{
  "encoder_layer_scale_init": 1.0,
  "decoder_activation": "gelu",
  "residual_init": "none",
  "max_precond_dim": 512,
  "one_sided": false
}
Rows from block 6 of the encoder of a small segmentation model, named by matrix and row number. Rows with one number belong to one neuron. Each number is 500 + 50 x the weight over its row's rms, rounded and kept within 0 to 999. All counts start at 0. Numbers have three digits each. After the name is the row's rms in percent of the matrix's.
After each neuron's rows are labels from the 100 images, of 14848, where the neuron reaches its largest size: "responds to" is what is common among them; "peak on" is the class under the peak. Only what is clearly more common there than usual is listed. The data: coloured fractals of 300 iterated function systems on busy backdrops.
# gate: MLP gate (encoder.blocks.6.mlp.gate.weight, 512x128), inputs 0-127
# fc1: MLP up (encoder.blocks.6.mlp.fc1.weight, 512x128), inputs 0-127
# fc2: MLP down (encoder.blocks.6.mlp.fc2.weight, 128x512, transposed), outputs 0-127

gate.53 104:480470550597506456530521496492560606549516563481483525496470404611524603476429533527599529472566520537651515455455488508497447611559518468532470517455580491501491493571494532502559460575506440486645513460422484494519514529488494577477440469475479574543540498547531468507545425492512509481485563575553525592495447580517557515460468502498547446487531593536401530500473574422525526470499
fc1.53 089:506444403519422456445469477482496453489451464539494485539444411503487448503534530498433530483554517524430536488434524527489560485460490444608547551416468537576425397468525608511484454538581508580444517539476468524502455547483549460545476426540539479434538456473516576457577424548525422495521394472515537510486473419562545512563518530533467521497596446459467472463467437500352420549589
fc2.53 105:563437474504455508478460431518430450544553496468443500434500468504444426436503529520492510430526510484485565569502469457537587558502437414651476430485544456509517490541506508512381431546503473413523518516501495506552416482601529536472547493544476460445557492470588552468582530529572366462492396552475471507439426482422408450569537507431494446538556500512457539444459575474492493559493
responds to: black
peak on: fractal

gate.114 081:469536568477494437483594458542495545489462544462533479452393498380502564509552468545454476461502557346523502514442485557500513499406577483418481527399567570498527640558530523514545508515501467485479409535538517461533436409459569453403483528486494544519494565525502562543528560544458530554441585556492464480459543525473534501502518472518498427519481488489489545478481541459512655416467
fc1.114 101:465521468475494521568552499496631526402454532616500455513460473508453467520437564504479333518434572521522470430390443450586537426487460476524492460444509504484496540470490541448585394499514521494457598495542523505513590484510532417523477501515518427493489486587553553521548539503464544584503534525492522477402567529491496444539441499462517454484412447435603524497517492507621489492519
fc2.114 087:494476491430489430477481569561462438513560518379435456482506560514477465591570487525448500496507464520460496538598502511402464591484490587549470518592463560433472445575488398433450539486437468537475555465470393468502535579530545511453540481511504567494411488418516399484549513537547563503444528402521493474496527474551504483447567517572408589470571605491474505460489489538460521506429
responds to: black
peak on: fractal

gate.294 097:484424485480577469524461471427510501494520605517580541448520457510441413538517472461527372568457591435503517441532485517463442441516507514476413482583449563509515473494575432415458582506442556460471536490472535401522561499535528547523519509503530417605532511506599517510443566570476578526519422438481513548477451608429456446521463465477500497522451491481538552520589498543601547570532
fc1.294 093:574529499505422486444595580517457421462483513583485434567460527408476618484547517522498542481526562477486490490505519539541476506511478485635504517477585536549524422494490508419406439502551528508457561530545477440513545577426470481540504550570585517515549471500560501501507493544417474569494363559442543569497496439481515470517537503488587445560531586543543573456474466601408467541526
fc2.294 088:479554488500533625565517473459536487473465467550432534538499578423500521429497503401457542490480528589579501540456561459555520462489522474648531529411535446590441472482570573489543558490608534612463518545615491515488477638406513503529446495475455554478540400498458507490571495443514488476507565430532507489552525468507540514513551516436516465488547495502507623531511512515437524502527
responds to: white; yellow
peak on: fractal

gate.384 080:510485431552525405515532489488557492504461468537570519431535463453543502441538514541487594553510596433427439526571555536448495470431455497501385423487472546430502446599504487465502567465452539523469416488493560488502460467556551433547415540420535482477511427524483518491558542619504570535449518464435466448555542469596507588458435528463484521590481510586392534471470560558473547468537
fc1.384 099:515470527572591464494481439542454559617402497500437493441549460629477476503522488510501508521536481474527463547530505481520500471474552524445435517512489516449455485507508473469529448538621530425562430447581588457485508525481471517496504521407463424595522482489544574424553322513470488493448438459593453503433486540522510450468537488424487466480515499486566567370455440419477495465521
fc2.384 079:477439498593467525550459468526522422407551436484620518576421493474477505628480537516493512487518462513459473413563499591468551462451540553490536592420533462527508559467505563529413436538499509475507611517465576559427492510495605530528433464470515462473454486461483470490535549530537465458497563546428443475522441491573577421480475483609546469512544406449500517539484464568472495400461
responds to: black; red
peak on: fractal

gate.144 096:503529540498534435436493391491521466523437506468539435524503477566580621453444537359502433509472493485544493535457512491500545395490488565485523475501456477458383399534456490468537409546556419522515512524499534507541409594476583481524456474486520502516502439524466644586462448526529464467500450539554525434534481468549502559401485499450438500500471493522568502454443414617492516455493
fc1.144 085:518582484475453556529506514607484464507450451483447469502593593447469543469420536549422425486458450516539476437464577486469550480541465518693477491468523475553422478412583450405459444465459522501503578518480461486518393500537556486551460488547473508431484419492446495550494493510536426548510427600446520614487491548457531548479497515568537520451553437440541563499507559489531471492512
fc2.144 093:506606592566536501510436488416466447501547590485468441507473464457529523406446473463510459527538553503456502470466564392497532550442455505577491463499458488409480641429504566461529460530495496436508483525475487481516561632483511496499426526471516540537531476572430567525447433505527481572534388481551490435523495360562547479479477490561551595557542492527499475448461444528530508592476
responds to: blue
peak on: fractal

gate.76 089:531563435453438478496504592416527509482534433493519473593541540454496602476442452500507537441491499489506540446529550476567517498599484491684535551411577508557595487474608517434437485558496512536446480547465495436473495475532467543430424515509431484526453489499527493566483481486537393596431524545457507441467474489382503574536505545491543496416518456512505522539531395567506519485521
fc1.76 103:517488469595449554503492509507506523427418509531560387490539549559550548583468466453440455445537464463534507510513488519494546433457447490531518455517444429458471431535497441531575469507521555450512537440523480393517578543565601451550494524412558482501483531495556612519413543532543556490449511592538576483418468542548454507551440453438373424530541543525411541499567486574518444467535
fc2.76 100:528484521383502476416547478474474473533565464531544540538527496457517455527505543437535377417533454429496544554468502548456459547547489519605599489459528503519469545399513513596511579594547438461454479523549480436514459466542443433508464524577522520573431477541431517469467429545489539449536403505473569551513474436525581540474524605522578563536453402502540428520449477434525554516546
responds to: white
peak on: fractal

gate.209 087:553521513462508451528547565512444451514444560534466498542438506483557487490537540554484508452491540431494515504509428538458519508481517541372433485495568433480505463568451521397577522493474432487481530429436426514450509457519481409453408483492519538577463474532408515463434503463452626517403428422500499543517493548539489553522524483431571402541534508616532618537514467423447500401434
fc1.209 109:463449555425471572487554479518603544427506543527571573517440480470459535509484529468468424438490631623480442490485502490492409533481430473492543471517505587446413522504505537399534430406481480441467490515558500468489561490427477555488498447461506491481426442504543545505558464613481460568565477537392567518551487581421432506517457487547479577511468457477584504564478473543521430563470
fc2.209 078:522523445463425454472536484499492515578575549439500449440505583493530485504489508470477478556552511470456517567530499498470576488575514550522310507430544480473558472541408426468494617660503444553593476480452445588467522425591486485548505489562531505539428482557485525477508447603403530467462534506497514494482536525532525503521511548462546520503518629541460499460505501569549496559532
responds to: blue; black
peak on: fractal

gate.324 093:531516574530448451465510491583497553532444514535551559458437447424469507430408528494490454433507533575563468473457599407530544643485436512545437466487526515498490500552471562475599600613489526537581542520575439517528452480414482620498528456515466538539508570454498467525521487584517473545513559569466543597487558497448497544426437497514570540446456519477547525493512469492564444450461
fc1.324 088:512504459525494543444510422523487517577438589517531528358543477514527477581469446424520444483530515450508483440530579496475453480463629506640481434564422563547535431536541418491505519586575504522464523512507542480542527573557438522640546437562510497502537480469512468477554513541369496488445437532547522513466478496452514528473416551492572455448468533507469488475454491613525474476545
fc2.324 079:436433489429564462524475545580500394482547513523469433483557514507450435581490469526495498499512502492393506437539444515508470418491375531448559445486592624539473509493517477439445446473424522500499435574522479462502449435503509443460428513503529564458413475513529501533483493476561469463514453468519378396480391459536470487348527489447555536538562531504463443491414518544520499547522
responds to: white
peak on: fractal

gate.267 106:569533490488498444460511493532447384536484569458428564509475454479501467467511543494614497623448450386464498535472480516519511470516472439543504611533407535505455465455581547484486509485457555533516597453477578487543482453626451504461553561503532598493488506552550554495321526486482524470502528572598567468529465507502444480522473492495529384487560527528498530516534430463475555541523
fc1.267 097:574467515549488511583595573544519516506517431508497525467500403509562483520486446547486583535543538460502572472497562537579501541487531518544463539500576582509484483576497503418386527514549496502505509552445553488568507539517500638588481439551457488462526503571541491505500572500483353508551519546478515595476426399481500451624511526506448459538559540474562507529453406419529432530552
fc2.267 085:423535555491501517558498584532552465571604492464456455591484481484440535579483493526439456524532533575525606507447541473490490457397574550583467479594445475552481460459510498551544452553552461528460433499502509510436529596460493506564426525559576480541467513474463468534487511570431408531485536416488469457522472445476501458491517488434491565457595564485603569538577501518507378482409
responds to: white
peak on: fractal

gate.210 087:441483566507556434576585532516521472543461502545522404458428484453519497494541469482529497535438606492432403472451380462484511509430475568418480513517574439455473468530446456430515528460536568536508474600493400371489526467524487434524553524461505552581468440509464488484471568550528541571489629398415450525507508505497544499505479517445539474475480538510505602571437520451529580527505
fc1.210 113:484537502439431460552607440404521467401563533514426508510532534489564577489638484533478347597513526423506495554441520528513450469497496532408586515511555524486446589463516541492528433418458456448426421505587565470521600559517542499449522539480557466494530474552509505549586535503504452542554490587461471463437533489494460459501496544442567510475435507493486490413494455467545479517496
fc2.210 081:504374432402480459480486471615417488490547396395458450455464552559446483492425544423501513379528414571498449495546476517482539504527455481613514425476462566509557497463476483575494525492549579487479540478411516504555431560427557529480498500528408622475447525439548492409573447557506522475498460436498479547548506492569534518517494574489431462492496511469483499493466520477452517542554
responds to: red
peak on: fractal

gate.370 114:423534506512486438537400543441484395493619495487504373463518501540513600606479518445520552446541457492502485608516490433466478561520557534541477511552461487474520448573551450539507504465549482455535466450538606443481424554453497472459587559463404501447470483438575516504435485560520465485478492517506449483434517492457635514443531502541568452564493410513532539554418509419497443482522
fc1.370 095:594541454542490483480520523527445496521572556515414478479528486424489378505543458501413495474501437430480486454529519534471565571505572547598455478529498517478382562620453566447532509446432490478507551435507522592518413566549474530483451474544482508456507557522552545409543515478431372514543356520529576472474500555435467445443548554482487497512470528526469554461503428543549444512531
fc2.370 118:573448503447561508445476474451568472510612434557434416533541477555515443539359512438509549478479506435558463557483482526542418496557557570580488506518528547615442444438461480532456481579450424459501452443491490442461440493483481484481481524596479470506465492442542534526497518477549480476442510553495485590443521401544529452506408584527495451514505398411468451487394532471509425543506
responds to: red
peak on: fractal

gate.295 105:520560512489534581430445545546566455562495503417464554519464584462458499480474515468504532531492461496487461503470472601411502514483416433462506378399441569467498505436522411522462564500546499449551503515475511501422433508546482537424472539515485438461381501626560569458583481477487405543523460547490570505501541491489443440506414436453527591469536547414587534489491497514534552516585
fc1.295 101:573513476532471505419548394543552422479567508498573479517511470470390554424488468507529473433458516404565582524488547462450480491544524502531484497515508497440496591544452523489547488487410505430445544556541564468483453478554550457550612574502463518501575425585493479465546459546493489438532502567499563562507473628458562452511447420495446400546507389442450492542503579537545560479516
fc2.295 122:529363439526480490408462555547522431508530421527421510508521467534457550411515460535493526492432540470459551550450535508503524522525562542598506437509532473603470504533554429580474499498476399542436535517587552488417510509455471429502401463547507586538392521442519495527479440410532514500449419487515499569480574434493527537409535517569517475459529401477485548593490445455540501462562
responds to: white
peak on: fractal

gate.169 103:541414501445543479499601482452538481402587539501384610496492505485441565559432533534474513496486462513427434556582516490465488561525432533434461403446465569525524524443509515568423591475392523513575521521560482515538564492442464451429511493540541455547461526529548559467544441584473529429511477549424496524496504524470442545478504471532586486447469582529435513410516451506504501489622
fc1.169 097:521519510559465543409458474449517453429492544509548535581535505538511414506468583526472494438516448472494546513500482501518422457516418477651472508534441519574384493505539470521469556562434505572532543541481544518474551442501535487513495541535500460508489604483575534450478608588561475458517428546478580388567515552578469513449581526651532561476550470509534529526497452512525575510570
fc2.169 089:596459397511469504466584463498508532452546536469513533540459536467455464498611574474500554517481521507443516494508460509639454422526477564639444579484511431460509503494531421531414542404512487563426471481525596464573512609411576472476489474540483510476458597476517451528462495493428485481547476555503500495507458563424459490473397371528544513443493514472455481488496415515490488544505
responds to: red
peak on: fractal

gate.366 098:488519543502517457449490445441460494452568528575605514498484494500465569470419446406530444475464524468522415532520568414516507500506483475555375529448544517475450469553511474513532609528500544462589466483568601451451455515447464394507549511428548500554608504571452454462512522563470438488522493559395522513456556569475352510534501531525516453521408480407487493558478412511515498496494
fc1.366 088:603509438494516497412574446465601527523515471511490369468597636535494412546535464454621435464503516470513502475520436415509465477514487480566530536473531473587538463513509535500451515524467518516424480498574571426413535604521520512464532514472625490542564595452476581442545439461492479474492515479500558418604513474469540493475448421458532485480539478462501487481511521509559539571521
fc2.366 102:576551401554489525510420418468482443525473508513429490489509548445424528540438544451490441473445557501476485530546550441578464426546488478622602530492490544591511557455486475439468473573399507496556439470472511469478525544482496479538482480568473507470478611486507514453415431469527359541516537568531460533589488420470509491458481566437622520523503500502553582509507432506408440480470
responds to: white
peak on: fractal